{"encoder_arch": "gmlp", "model": "image-text matching model", "encoder_mlp_ratio": 4, "encoder_drop_path": 0.05, "fusion_encoder_activation": "quick_gelu", "fusion_encoder_qk_norm": false, "fusion_encoder_inner_norm": false, "fusion_encoder_connector": "linear", "orthogonalizer": "newton_schulz_5", "max_grad_norm": 5.0, "batch_size": 192, "epochs": 77.2, "final_lr_fraction": 0.1}
Rows from block 3 of the image encoder of a small image-text matching model, named by matrix and row number. Rows with one number belong to one neuron. Each number is 500 + 25 x the weight over its row's rms, rounded and kept within 0 to 999. All counts start at 0. Numbers have three digits each.
After each neuron's rows are labels from the 100 images, of 14976, where the neuron reaches its largest size: "strongest on" is what is common among them; "peak at" is the part of the image that holds the peak. Only what is clearly more common there than usual is listed. The data: procedural textures in two colours, tilted and lit. In brackets: how many of the 100, against the usual share in percent.
# u: gMLP up (value half) (encoder.blocks.3.mixer.u.weight, 768x384), inputs 128-255
# v: gMLP up (gate half) (encoder.blocks.3.mixer.v.weight, 768x384), inputs 128-255
# out: gMLP down (encoder.blocks.3.mixer.out.weight, 384x768, transposed), outputs 128-255

u.56:499444501486529526463481471468450490483503486532472465531507539476523468471478447525522507518474469475548505461478472520484486496485493415459499492557495528507496490484462495514452506521500484461474475475503497520503545501448494497489504491496502546477480475547548518497481480472511467491523492576505507559511538497521518488509562482514505492477508503511471506494507488496548516529513
v.56:493522463482484511518512492521483516478521508488518552486453501463494580484514499473490436448477485517493453502481505477503506483497491477528510516489522544528531505491480475465497519477477518506536497485544555500496519461523521508533529501501488517493502502529528486518510505498451511478477558460504518491511528546549514475481509519530467481513526491488496524512437477490557490511514
out.56:460562512520510532529492512535530506505528492473502502437492467525468523507528468511476503445510510525514487514502486447480482511513494487545504541524493479498503481532501487545509488543507481498489477491471478503500449502502511467498515503535526502527511537493503455450492473533516491496484520480464512488468498514521466489474511498479515467508519516471500514514512493485487528463464
strongest on: grey (73 vs 16.5); pattern colour: grey (39 vs 8.2); ground colour: grey (34 vs 8.4)
peak at: top right (48 vs 14.1); top left (34 vs 14.1)

u.292:510524513473496521482546521482470502527514496516473515487459528501534499556485493494476510470505470491520519503492523559498533508507548514493501498479485539528503480480521543529482529484508507498456497519462497473491530460500537504510460466435499520496513514511493512508452501485497513508535496516484523476499507546534485503468510461528508519477473531476512512478496459529534512515530
v.292:466493490483503553547554498495534517535497500516485512487424521516524473461561494439465516482495510479516515500503506453506480521525479498475526514478467493537510499490548475517448510501491475497495487508479516546529497492558517472501490521531516488509484474539493485516499457493485512514484526513479521485497548509517484493518562520502537495493470463554453524511460514452526481503440
out.292:496496507525497492530465499518520515488494525493507497556545490539506492487469512533511512500496529498481503474516508491506497479498438515489464473543487478497501546519475486478508416490550499521537505519509528510536468539452469516492507525526494516487527478518538484522514487528524456495515500494490472532485459487495500510467519489497490487506535479486495487542530535538445513505484
strongest on: blue (85 vs 16.5); ground colour: blue (50 vs 8.3); pattern colour: blue (35 vs 8.2)
peak at: top right (91 vs 14.1)

u.324:460475498514488549516510524525500501479515506509509501440469439511479502543477493510472485463508448500491522522482533496473528482503502510521526462469486508466478519510499532522513509493539488516479506509502499479488539474469503519491487509495491505498482453478506531506483555502505523487513507522460496514500516499514535470482539542489498472499464543524508546512511497527528500504500
v.324:504487453565479527485460530488482500481505515517439493474489524550509440515534552500511525513531550487494463485486536513496467525507513505524485514438506523501508445518518490502481495480472486539483496506518489532550504511533475472492522489494532516516493477530514519515497503543557511508465510481522471510531498529500527473543513526489505466485450490510496490534547499488473510514437
out.324:499518488487466529468504516546520520479492539484496485522467463497525476468405518483548531500476483513544482496492532525512482510459527514497479473481510521495547513455479515500500447501569584495525484461514479508505459464503501519519489486494506517520521538488501527491485498490494475504567506473534554504516526452464525514518536483483518506509499481499482508482441518508486502487479
strongest on: black (37 vs 17.2); ground colour: black (25 vs 8.8)
peak at: top right (56 vs 14.1); bottom right (41 vs 14.1)

u.27:473461494497483485478499522515515485451531483521534484492486531558471467512514457462487513498503469459496543502518520466485542520462481523500500496551486504497477487492518519511508514455552524530542521508491488498474506497453561476503489511494489522467478464484509525533480511497507505486501505512483477531461519509482509480500528535505480513472483526509471536489491508506528525503486
v.27:489576478499507463461490490545531482469490502503460513486451462509475475512522531489468487493510483465478492520458528459525535525490506496554554471480484524496535481510523508498506508519507476519487472506498513555538502458502506492479469500449523460521482473498530476531495504469501497505501494484513493478516482494587439437453476508524520506463490503536522513519481496512501525483514
out.27:494523470530469551539478524480490546504453546495458495509514453443495515511508519545489490474498506540476491491500499462503467482481485492506532465475477507476506508551472487519462473524509456462439486548516503509522478490533439538516506497497494499504504472512524495508519511489557484506455507533501542492488523532514494484475501477481511467530490467536507497489504504528469471501513
strongest on: black (81 vs 17.2); ground colour: black (49 vs 8.8); pattern colour: black (32 vs 8.5)
peak at: top right (87 vs 14.1)

u.764:505513491501518474437501516494471519533479502532483455543498511483509520480441462507490480487461494490551507515518521514504457519505480490479473518494513517483512519471504526503475532492548492473493510513471516533490524488476479493481479447506498532456457477541483510517492500546489516486544459500533513516496521515471524527495525468498502518473496508496488515504461509549527518501542
v.764:501532465459526488472484554510534486485501551513501487496442512505531529522434534495512490509520477498483526502482535510519484506477518509477504503513479524491497511509510490504492499487502445530499469442515500541512537471551501528514462505495516463523486526519498452534507492493443536508509514515476521463529510526568469467500474528531522474441508468516490524498441500504499492521505
out.764:529529479487495489562478500519523473486482509457516544486502493482443517546523532529468527479529520462503509494463495499475522515516510541469530494501441471488500493518493525491517454519467494497491470511498485490507451494515527479549541550507486487499512484465515509485505551490510499520488502505484516471490487476527462481517461556512484521518549458534507479501519505506496476496470
strongest on: red (56 vs 16.3); orange (41 vs 17.1); pattern colour: red (30 vs 8); ground colour: orange (26 vs 8.3)
peak at: top right (49 vs 14.1)

u.760:554459505484495538486495527497475510529481518568522519509474487455498511513443539499514479496524529499499486509501528500493501477491492497508476506505501522528496526533511487501503504447520516510478524518485511470482486491504548477493491540486466513480499540504487520458507469485493490528490520507485521454482515521492484525510523490488480508502530505503487519445534514503478475472483
v.760:500477547493479449469492520477504437529498499470506537523525509492490475470466495493469516463482560509509503465548509482499488490525499529501492529487448480553494523521530511488537481497503492505517456496476494492482475453470484549519519484529509524526475512528492489498527495482543506560529494500471519488515497480452464496493484473518508504465479514465470512511523507491515486514502
out.760:507478558522509527515509473470456511434484464505514522521516510474491481509489505483514561526501492517502500527512530492525491518536521491462459484513477488479469499498505488493500481524502474452484518464499506538499499548467540485488552512591487541488502497493511533510498517505516500526521516481507468507535491450490508480507490519477484486503486480511487516481469485534483522519502
strongest on: grey (63 vs 16.5); black (40 vs 17.2); pink (35 vs 16.4); ground colour: grey (34 vs 8.4)
peak at: bottom left (56 vs 14.1)

u.230:509508488513467501508524516499498457485540456495543485521502511523461474527436499497481446485519497510478535522505497443529495484480477530477480486507503525504499520524554498475515476496534496492507516493513517507489494475489521534479524507523507502490456482495549512473533493509487494509493491528492505513514496521459517490485530542483513473467520521518472537474486515504543519521453
v.230:506520527485519470505504504523523542513504521502538452494452490505495482460530520468501520476520475469514445489468538483511530563518515508579526490513509472541516509507498471493511508507537446482457474474501511498534515506562459517537508476490496473503490503531545526525507486538453485545471480470522515494480486529571500487507483496465523532515501459493524505524518461485527545456554
out.230:501481525498489534479476527521531547520474553472464483493453461454489501491558481500486549471489519498534478502530506432531479498498513466548499514514505498495519506503474492497474501476508486496511468501497512499488483485525465521527496551483496503481539485490486474525514504506475473509509492526473516471472526467478458472516523474500489483463490455527523515475491460465443497482535
strongest on: black (44 vs 17.2); ground colour: black (29 vs 8.8)
peak at: top right (88 vs 14.1)

u.261:506478513494490489498529515547480498480549533525528488509479515479491539577511497510510513525524481481530528529502504523496473430487479520520515538465504509477490539474504481520571514476511503492518517496489520495490472514490547467500533515475523512484533537513475474532518465483503538476471496538478505499496507513487476517521484452510508502526490532463471498482453515493455504485470
v.261:507518492512530562490497495462490482547529503522452515528475520526502489514553475527501543516494505523507508519516497502517519493501492522465446516472535525488515472478514526518488462496466489499522500499500444508490476524473524518489524498484535510497502496459491524480520496553484493497541503492487475530489487487453440500490462502482527488510507522506512497510508511504453484501442
out.261:524501521489508492519506534473516514504471463502522508503464484460456527501530539487441527460504469494499499519495506512510511545465513495473472478506498493468459473512488511487519555500495513493435544484500472493495540485546496507492497528512472493502513496527479487495490529506538540476491490450496538511474467512502518487513498527450506477521493525528480491469496464501508469492531
strongest on: grey (42 vs 16.5); ground colour: grey (26 vs 8.4)
peak at: bottom left (36 vs 14.1)

u.761:499494516522502503513527491514494539515488584508467512485514502493525490479522492471503546474491500516480516485463490531487481497519473495521515537469498473537527483503468487532518544455475511559486496520501536512530519500465519444517470469481528479488531505522469508562534494475489493489475496487472469498518525482487512505501511483485521571517493519460517479506535511520514464490478
v.761:518502503460482508486496517546533527456484493529531506483458482484501471493516531470520520513512492477499500517453555479518519493494470500542505480532500521514524478499504471479491503512540490497503443455503491554507513482532497497521510487515505465485448484503507527547489503515474518514468532465459498519494486522559477442507507528491512506477503476516494490525455469501530515457504
out.761:465532485493483460455516494479504516452508497495530508507515496514461502501465529497477443549493434515484480521519540546474534493444556526477546476482499520450500508480519483486420483519503518481503513509505499486523518515518500524501540507496493503530507501478484511462480467497519507476527515519537546516496469545533494496489504520487492473523493490496491509521492485484506533494505
strongest on: seen at a slant (65 vs 39.6); black (60 vs 17.2); pattern colour: black (32 vs 8.5); ground colour: black (28 vs 8.8)
peak at: top right (85 vs 14.1)

u.674:506475513506503536541498486494483497520497471507513500534487491455511452484477509514518478488507463542479483491469473518487532496507515520482477481473492501534454466462493506484541477465481487533504475517466529441542524537484498496499468476529486511518522489505544496541486519528510512491520496504447473497511532506535511505467544527500542485534477522500571515499539497502505529495471
v.674:500517544472494531505520455492498475501512526476554519475504487502488521543498498510497518505474504516474482484498529490526507505508497520489532537452531494490510510525526479461503489504510477535500464494544519525486513510463475480454525494507488486458524522566489508497484474493521493465554475485465529508467528512496455507471527480541503521461519502544477490495466528544458515519537
out.674:469479520471524490511495527535504528500484502527484458462507488475523455476485501504488547525505531487520517523489530491512482484463483482493469530507474506444523474539507476494441462532511513543470485503495514518480489458468521501489508499543523502520448529503498511496518516496512484505505477495512529468530495493479497519517491515464527516522452543495447494474505516470510502499540
strongest on: orange (76 vs 17.1); pattern colour: orange (42 vs 8.8); ground colour: orange (34 vs 8.3)
peak at: top left (100 vs 14.1)

u.208:478476511476487513536474518481509513526486535509472476467519527481493432453498489458485530512530519471479488520498503492516448523536517531505487491426524499503543504519453483497430545476495524514514532488480483464512514486529536497472499476468512482474515490491483484516486504485489458493511516501569477494494499479503529482497495520508468524466489520489501526516502524482475499517504
v.208:512535503507478443517542506511490530525499480518501477497486455509492507496513522489495497476515464460490452482474549462532549487461481501547476490491532493519497503515482453505517539495497522555484496476483489496515486518532496492504457498448514553490508528535502509496497492497530509463478481482480548493494512478578524490497515493511483504441521493505528533549488494473512529502503
out.208:482478497477501520474545509484519505512536509532523528507480495535503480574458534491493474526483464530514478525482516525493507517474545517505446511522525531504509477460498498497524497496515505489532454527511555520499507481487446492505483485487494498503573493491475505518484478455457506465575471506513504506540503485496499524497501501553495499524511492483463508458454497473503513501514
strongest on: seen at a slant (76 vs 39.6); brown (39 vs 16.8); grey (38 vs 16.5)
peak at: bottom right (41 vs 14.1); top right (39 vs 14.1)

u.766:507492505487516570541511490512492543547486562535477472487493503499535454455464481474476523499489478508475516522463500521494483524520495490528520538420550513525525460518486457520468514513491512536496474529545507526530503476495545457501510460499530495503526537517482492494482487490520483501454483502479480513526495511509499492494487460492531528469467485476486491499502510497491455486481
v.766:508459483508501471473453514505514514476489498514520469491477495502465475441525476497489509506550502491514505570506512488522493516522483497498505458490505496557501504491484520468469545485509516496514509454490497523504509508524511518480481522474508515484504510542507532507488504521490433545494493493462517504470464500520467516484519493529479495474501445515537506470465483486532517537493
out.766:463531469494524474466511513487518525489544512523563536504501501507479512515446502484496489523489477524505472520481466541522483522470565517470490456485473496451505507460506511508496468491500547484538502511499502491485526491516509513517456509470490496518530520500495511487481509501477529476543514495524520501496497516502502504501508476528495507519512482499497505508507464480512545494515
strongest on: seen at a slant (72 vs 39.6); black (70 vs 17.2); brown (46 vs 16.8); pattern colour: black (38 vs 8.5)
peak at: top right (80 vs 14.1)

u.21:515504530513487482525534514489519493543472472504503493499463486470479486533476535505498451506474484527548521531479529514540518468466517469503529501496458505503490516498501435507520500482518503506493470531535519542510502528499528506509466528504496507476435481510533538492505495480496515494496480546468494516486490499527549484496531516507509483513461542512490552456469531547532489530494
v.21:508505490466499501466485507503474522475462535550468540483475478506488469562506499508517517481529488509491498498499487455488474486448490478548520474503470498487512469473534501514498495523478463535478438501500539573520474509507493473501517486496524471474437499461520502491500516493506496529518497483489502480457524547554466467506505503473541520500541481477487494501445469523529515494519
out.21:512510529480515514483468502543477481520512493479501505505482465478540515463497478528492541490547528480508475496518505483497486498465511508490445504512500466461488463489494557503517489509461499535532506480472476470487442425467488486508484507489523494488513525504531479469510525524490523497485509495501513500529523463472457542525468493482499530499551478501508501557551471495465525459446
strongest on: blue (49 vs 16.5); black (42 vs 17.2); ground colour: blue (30 vs 8.3)
peak at: top right (90 vs 14.1)

u.637:554513486503516480492463505494502486507498468496479492522511489475527546503501488568545479527449545498503442520522496525503447505500521519513485516502510516486467519487488526506492465546507478444543489499518478517491517488514457534494528464480508517526524499500474467495505507496490493477547470450544510501551478471505497539508459494493490522519538470499472525490456535452491519500542
v.637:467525480500482485477509540521497495505517536527531543475441486507500472517520518459530500476530469493487501527466516485518493492503504518527512462517505504504466481500497486522511513520530496505491452489511497529510524484549472503504490464505545462472471467515494515501505496503487538533506503516461479489498504465585478506489514538489554459461473509511526547493449455501485496489490
out.637:481505547509522544500497488504466467548497491479485491490499518470479503492510469500511524503535506477535507485506501462489532483514456507507456538513515474522481497506500522475541467490431510520468525457490496521538477497500521451502505507553517493483461518524507473473498502530486505546479516473473495503487505484547503497525528541512460500459522512500549479514532490538468491481477
strongest on: seen at a slant (75 vs 39.6)
peak at: top right (68 vs 14.1)

u.484:493462505503495522526532520455469492525460503483486519510486512450549454484476490468539500499539469561516483516489526550460532500527480472486489478486501529504475475469452518489494489497488479507489466506486490505493519524412472496465484488502502530514514456528539509497486505505499509459509506516459477517503531506481511496466560501466514458525455507492542518540522513501528498523469
v.484:546495518469489522511512489509503511494498521470507530467489520507474492500486513494471509498460524532511505489478542530503498511507489524490534542492494517499499460499506506463489502501469486492487480495545525539465497465473474479516504501531500490495520519479476504528478474483465493541541489499463505481497562511472411512475491491503502536505510537482495513468497530521522461557519
out.484:471518508500504554520488501502485498502497479505495475452487475491539486483505489539483546528494522504505502493482470491481485519464483513484502525483488471483490493544489446530495435533526493476480507508489532513523501456503493501469476488548524504521493539509504538479502504503512511520505484466513545506511522496469509524495519508460539487524456531492437536482548492465501497484523
strongest on: orange (95 vs 17.1); ground colour: orange (52 vs 8.3); pattern colour: orange (43 vs 8.8)
peak at: top right (98 vs 14.1)

u.570:523509478470504476527508478511540518484507457515516480492458526527476466456522524448505492509481503469512499527471532504466489508482523489500490473488506581547479538478494500517472483509488519507468477519517485531529542456492556491475504531488496537539479478500511490525484457500494470468514479490512454494508492539519491502497505521486500496515478511539483525497500533510503517469472
v.570:506503508465495496472502539536516521431500506512462502490415480519508509535528501475506489483547490454503476518468507479512487516500487479504511464532509501501522481525498522496488526491503484511513524489521524504545481475542484484503458505502516475513459485521495510527510481514467546493513500497477516486480512493526490490529543491478521464468463461505494513490457436515505525484478
out.570:465489506550519480462521531489474498526492555509477510498484490503553498518501474503480502512546481554478513487512465498536490497474505479521529514466530463462543466522506507531521488491529480486514513503496506461445466498513436536515484483477508461486530511475495463499518502499502481519457510553480501528517530467532498479457535473460516484503494473457503528526520492500505493531507
strongest on: orange (44 vs 17.1); ground colour: orange (29 vs 8.3)
peak at: top right (51 vs 14.1); top left (32 vs 14.1)

u.271:472531508519513518510498507529495493494539466553520506514464495467501493531539510507484491440449524456461464520471450508473488497481491464451529492494516475536559506519466495504479467497488492517501507559486490472505488505549559489537498482534473522501461478537476508504474496493532540516525543499533523508530516536536468482512553464559515512497483484491534482504497479493550478541489
v.271:522480514533504463473468483493523514467494498525472510545522491506500554486532523512549469543530492522485496412486497487508504484462489549479518504513527474507451489506483502492465548482485525472467507503493486469485495513515446532529506481482505476525494462545496488494507464471548501509454483461489520508505470526501520525511540524494469476501519501506517503531494500532453469492502
out.271:491520507463492510516501495500497526539512486520508491524494539491482512540466486444476483531479468502509545533528489563503459516532478480508456455497515510488503497480441471483491498527538487523471485525496506517504530472473562517522510500518490465471499492474488468510519516497520492452572487500489467516510517499513499465480497464493506525510452479479514495483417484465491486506563
strongest on: seen at a slant (74 vs 39.6); pink (55 vs 16.4); ground colour: pink (37 vs 8.3)
peak at: bottom left (73 vs 14.1)

u.277:510450485482516497479510524518510548509447518569506557508498512532518467475457500451510517506461463509503444510472459466487464510493450512470511444509466525487478515544488513533519465544534529494544469516522517507504513581538498490521471511465486482470486484507490509525501531508474531507538499509506520505499479500448490482507492498510482510499495486472459493499483493509497498487474
v.277:490479514506459499472527467517493458461481441516495500518498480522513517477499497483502476510497496514510525499457507513485531494480512526513484500447486499509511510501525467448474549506507527507478529487520493505491443511473522497502509500546501511498516489494553502469487505479545518478488483459523528475489537540463551507500514520499488486488514506491512485537465518468533483479508
out.277:473535501478486514516471563477526546492506531471491497440512447498508503443443494497454502458508487528509540512474487495490481535463512487499549450509494515508558494539489455506454485512536510492485512502434477486497538502522468495461488503512532518532497494464483504496498483471525477474506456473515539434477518550493532512508499534512553495496492561509488519495447503546475459520528
strongest on: blue (76 vs 16.5); ground colour: blue (49 vs 8.3); pattern colour: blue (27 vs 8.2)
peak at: bottom left (57 vs 14.1)

u.562:490505521492483488499546528483497526477501478511518511498443514534475463548481484489478467478512480486491539559493534471517528500474492475481490467530448535483490505501508466506516490481529521508505549499519489500490511500492521496491492522502489498449447481478521536503495482485516495487508509536476457511471499498490494461491523533487482497477470536530490548481472528481541505532495
v.562:520516474497512540460474494494525485455507511543541517452459517485512516498480487482490483474515486478496476510491520515518491477451489484481507461513449500486527507520543515492468487479491495547492479493536558547482515472548453514508497509507497501508517495504528532537510541467490482484500499507499520465550489551498467449495479520474545470476460495500504494494497472505523526480492
out.562:517462477533525558491469506543508509537479540515471469493517438438516492481540494522485512486518507525513502459491455473515491492474511485532492456482523488476518497510505506502502473526514491516480439508480476470493464443505472518498506518516501514475538480530527501478511535518506491522475500525476531532516546509482467519483507442489517484465500477524487511495535471530473485477494
strongest on: black (60 vs 17.2); ground colour: black (32 vs 8.8); pattern colour: black (28 vs 8.5)
peak at: top right (86 vs 14.1)

u.658:533542479502506480427463507511483545468464510469467507483559477495501497464551498534471530515494518501516503459506514505476443498509461473469513535542508502481452532459512534511519519508505502498537488488483502518504469463511447466519519495527505503489511520494474520518517497501548506493492472498547487499516467512481439551515518485493499486493516472537520461499484522496477454515525
v.658:489480516510454512464520530524480515548528438495489514494513546462500499506492488460477527483479488502505439528475500503508479500487488517476481521532507515554525535477557509500483535478493506482465550504482504504472505539443514511503500488484483521503455486477544497511512442496471423522522518517472485476472520500526494525491544518522484472530503483510504521512496491513476496502501
out.658:514526508510531502559528464490520525522522484502518524511492513485500515486529546542519469519512482503492506514468546523482536492539501528513505475487509516534537539530490492482479516481531499484479551488496515515471546544472491517518497509461456492513510474519531530514517475495443475538433511510480475505465466474539485484468452482506496513508511494440485519478538485535494534511488
strongest on: blue (58 vs 16.5); green (38 vs 16.8); ground colour: blue (36 vs 8.3)
peak at: middle right (33 vs 9.4)

u.183:503481502460528472499522462524508506463509514488498500519532477476506515496467477539505508504474518471536486472477473482476489489481516481510498518540502469500517508505514526499446459513498493465471484476507511505479504468499477473524530496521495483519492476530473473491511527475472469492546469539557532506533528506526490465513557496508490484538544491495499487519498494462497507508550
v.183:480470494527504529492490503488497492514514483543505530482478519451519524531520523465542478466486460508482463486526479482496505487486524524502494529493523553531511540500478498476483535480481523481504484511484548485514494471473540503501491500467478498515514454492531484506471531481458534481463574492477463510503511503497564505504515521517491507519517496473533498527477497491504491519516
out.183:495518508503500493542488503453517454519538488470493560481499553558419533508535501518532508468513515526487484524504484469513498514538464504514500527541507480515511483519494468467531500496459502472508488493514468521509470500502491471524528488524484505536496488501481506493492489559496494472526543466497495455428467487526490460523504540508507488500496510487500487497486517524476509480472
strongest on: blue (61 vs 16.5); pattern colour: blue (33 vs 8.2); ground colour: blue (28 vs 8.3)
peak at: top right (39 vs 14.1)

u.723:526479477484460503475449499473483510489469478535510487543488539562474470505482424505529504461490517467473512502503515497527481521503467550474499523523511556514507513497478561528497496493523507500526510489493501487463510501488517496467461467526491561485502511469503515543443506525512476477553499507496494520489523486468513489494522523503499495451497506538510494517465531485515515520490
v.723:505549500443479453489496550509498501466448490554478478493464483499466512540517531473481479483487483475500481513473505523499514520509491486502527486485441501515524497536508494497509558505549482535495500489516525531487539500500476493439461529488534484509498480497515521534501509482470517480487513479458491480520531512571481484499539498537531449460491491528504527505449455523513530495470
out.723:487525484505521535527498507484516517512505555524498514465507469455481513515575542531469496512459489500495472489495488483474515497498542464503515463475465487445502500479521488492491450505507501459475518534498514527539494517505468512537518546499482498503522498497510472493550517493493524501480505514543510457508460509529460495480506473522523483506495486523514501474550504524473501455547
strongest on: black (52 vs 17.2); pattern colour: black (30 vs 8.5)
peak at: top right (41 vs 14.1)

u.297:478469460492500529476438461452494485501460520523506504515490492493520488495490457490474535511460512517490529482503493512507494526528516531474495465532487543450452495484501511537458508516540515468496518520518518524499496491434517460491476482475500508496519500518555520513457515502520475530530466501495502503474460493515473506515482509518473499484494487502494554490527513520462498496499
v.297:509506486512469491503492467492544551486515540520468486460482474499501507457493521493486485468492533498483481484499496522500475507506486492502509515514472489480526493473514508495478499505478511552517498557520491506484472533451487488522508508489497500480537508526456479526499474503508460502522510467509505452505532479496450513503519473496533501543483525516495498488495511534497516554517
out.297:491533533530492506455507515531504494506501511503490448468525475514495457536513501529520496508510525494518488490506483472480505484493449481512516576498485495500504472519474500528505477499464472488458480498497516516510452469472510508526467509539529523478504489506534438499492470468510502490478492491492505513471528498548462500495514482503515502519553532490462481492569494474520497496458
strongest on: red (38 vs 16.3)
peak at: top right (91 vs 14.1)

u.349:470481535497482575501551515541510501501507488493537513462471483485535499550498504451470493482538488535473521536470472485513576491500500533499513451484517484500496490490493473497523502488510514546507518488515521473476513521495528476545491505508520461487487490483528523497477517466490495491466500545468496484493506508512500470486509509488538532484475512484496531526466446542502461507440
v.349:493540487487505494464528522530500513510456525539504475482452477473507494517533553499481486483495541465472466555497536473530488507490439492523520480504478514497497477504535497507479518503516489506500450485538533543537541494535498510478468521471545494478478508507512501476481464508500487524514520538477508486480480487548461470476562494463500470472487444522491532490494490514505521473505
out.349:498535496504493479515473504489540533498521531504502464525487459552492481461435523481530521509500502521526488470534517498550428497450507482505443513488503471474525471500493495529471494490544508484531484502506465526520485456521499528461461504423484536505460479533530511488508488523511474467553524504506492498481524491478519491477538484524461453501506504518489527511482502450475534484509
strongest on: seen at a slant (80 vs 39.6)
peak at: bottom right (71 vs 14.1)

u.709:511480482493489488466486484503513474481552539511519468471494447517523472499472509458522492494536487512507543534493482477525498492467495494502513529504514449496536512523499461512527519449488526560469510471522525474500493466468536515511502508489518525459500518485518521488518476509534491528486511530501475520491503500472497515475462480488566521527466535500517519534500480537493489459502
v.709:496524482475515493500465528531496500487456509550524502484468500479483495497487508492514483513526532491454510548465523479514504482508509474518493475493472526491527516544522479483466513493557450544517475494521510528494544469551501497485498514502539480525408485533521515530524521508502493479488513475451518479494512514533480485468553484471524520455508465539489502496471482520498528505504
out.709:497510481500469476512532522491498554493489528491488527519469508499497506508484519491474506503497476529499490503479530576483481528484551514466494471434476531486495481462513533513439500519535519485524505525479502491491532493518497530496478512433473444510513499494479520520486490517489488484522514522485500488498494541469514509456514502467474490484505457499514508504480498463524502515489
strongest on: seen at a slant (74 vs 39.6)
peak at: bottom right (54 vs 14.1); top right (42 vs 14.1)

u.305:517559470486474526510475489521480554468462506517492470460534474531516483567529520493440531503504480500506484511444498529474504507484505524458521486519475517511516466550522482542480489555499492495467496500499507526490517511516480438498468501470485516480493526468478499509491547480487515476512479502494532502502475482489476502518463478453505508478500509495525517429518516518466449524493
v.305:505512530512482444472522505505499491514504493475521508475500466484474482468467539488520541508510490465503515504481517491489505494495457496529456491526501509487486500558458508522498568491493514525515529483489459487500521488492511515447509545532501492508537458511493497494488493528508492510505501467497499483489529485546558492495443470504498529473460501491518519517502514494502527503480
out.305:519494486498503532488480486523454528519492502505485555498509448434464501456481490504486490481494509479481476520478497541513500507470521519504524474532467524471515520535498482516498496517528506519468508523514503491536504522498501495529524475476532476474452496481488514576533503495501491501515524509511489503518487517512485493509488483488499537540511521524478483509496468552483526469501
strongest on: orange (97 vs 17.1); pattern colour: orange (53 vs 8.8); ground colour: orange (44 vs 8.3)
peak at: top right (75 vs 14.1)

u.551:513476512486531573480490498478430502518495511544465447496484492526531521461467459502503504506445529483536476514517471514488487506501489459470530521493534552480514482460481475535451482559480509475478514481494474508499524480474489486465485506503538539492515509529515518507479487473516476489502497540476501502510545482510484512505543487512530509460498502516485512497484482502507501504517
v.551:506555464481468452474505470506468492477543488494511518514456507483469550489571513443493456486467498488496470500483528504467509498497496489541514485500523522498488509502523467504524521473487477555517494460499525534492493483497529486531516516512483524499533480508485487522500527472446544514567524470491527509515554535492501514474502508509499495535499493520476536514437481485567493512517
out.551:470548528551508519462491516524531493478510493472515473475517491533449484533543476497480542477485471539495471500512475473492473525496502462533486544504512455516512489482482503520538468517527507502470511492468503481521495522508509509501496507514510507508536521501529460478492470586492501483508514488486485494467487506526512491478535483470528474502520517468496486492512498498497502485481
strongest on: red (51 vs 16.3); grey (45 vs 16.5); ground colour: red (31 vs 8.3); pattern colour: grey (26 vs 8.2)
peak at: top right (54 vs 14.1)

u.314:550525455487497483494469485494503490520516502493485499493539499440525553488459515529513509539460562489517468490477514537511486508503502508502505514495502511500504539470510520534489499562466490462511500497484516538497527475513485541502507455474498521519523479528433444487526522495493475485512461483561534472539495511528494513496507514494501528505530466489486488508498510498496501500523
v.314:504519478479473505509489521514524528472498496553517517486453479453482458485509541433512519490522467476487478539493491491476495531471459527533518518503507494511498534531513484459464505506486471531542482462552505555537520476541464449509487474487516504508466464538532523483495522493451483495506510470452501500491485495540527452505515514484539485463469505524483538486478510511505499491474
out.314:491530539504518495502506514492484482503503495508508487515460527525473511472517482515499498479532478480505489517537493477484528496558481520481470537511537493521459468529501535452534465469513505533477484469524448514514493529491515455495528499542528497530456521477523500514479475502485520539499538469457486504476513480528490492532507537489441487488530535503525494493490506498484510497503
strongest on: grey (45 vs 16.5)
peak at: top right (55 vs 14.1)

u.266:494457512504477475446491503533514514530459465525536492524489489483509504497487498464517492510505491521493501547512506551474489508515504497554491463465532511476521491470486523467526466503494490502504517487498482551516502518472480522499533517465479549529515493495511492525500472472541491501464524521480482486487493491484537490428543509520522531501526475451493516521488519513495499530517
v.266:551531548507490461483487469498514499526507522465473512495525526537512503495482489538441496456528529496495475496489451508542516541518489528482525529501516459500511504510433509524493521513492462494472493503497481519510489511486514486502494492527502506469469505462483497520485483538544507517486473504480507490518512485530520456523523518483508474544476504522570526530489481549478495464541
out.266:513513489467473499538511490447498468501529518504509497453508495494501481495497501539500522507528499483478519463473516486528515530472486519439499470534490504502529516555507479542486444485511484492467504508519533480516499442494502472480473498509493452498480487488498506462492538513497510503504483475512539487530498481510492501557527523472500464513464507518518519503544462475476481500508
strongest on: orange (81 vs 17.1); ground colour: orange (42 vs 8.3); pattern colour: orange (39 vs 8.8)
peak at: top right (95 vs 14.1)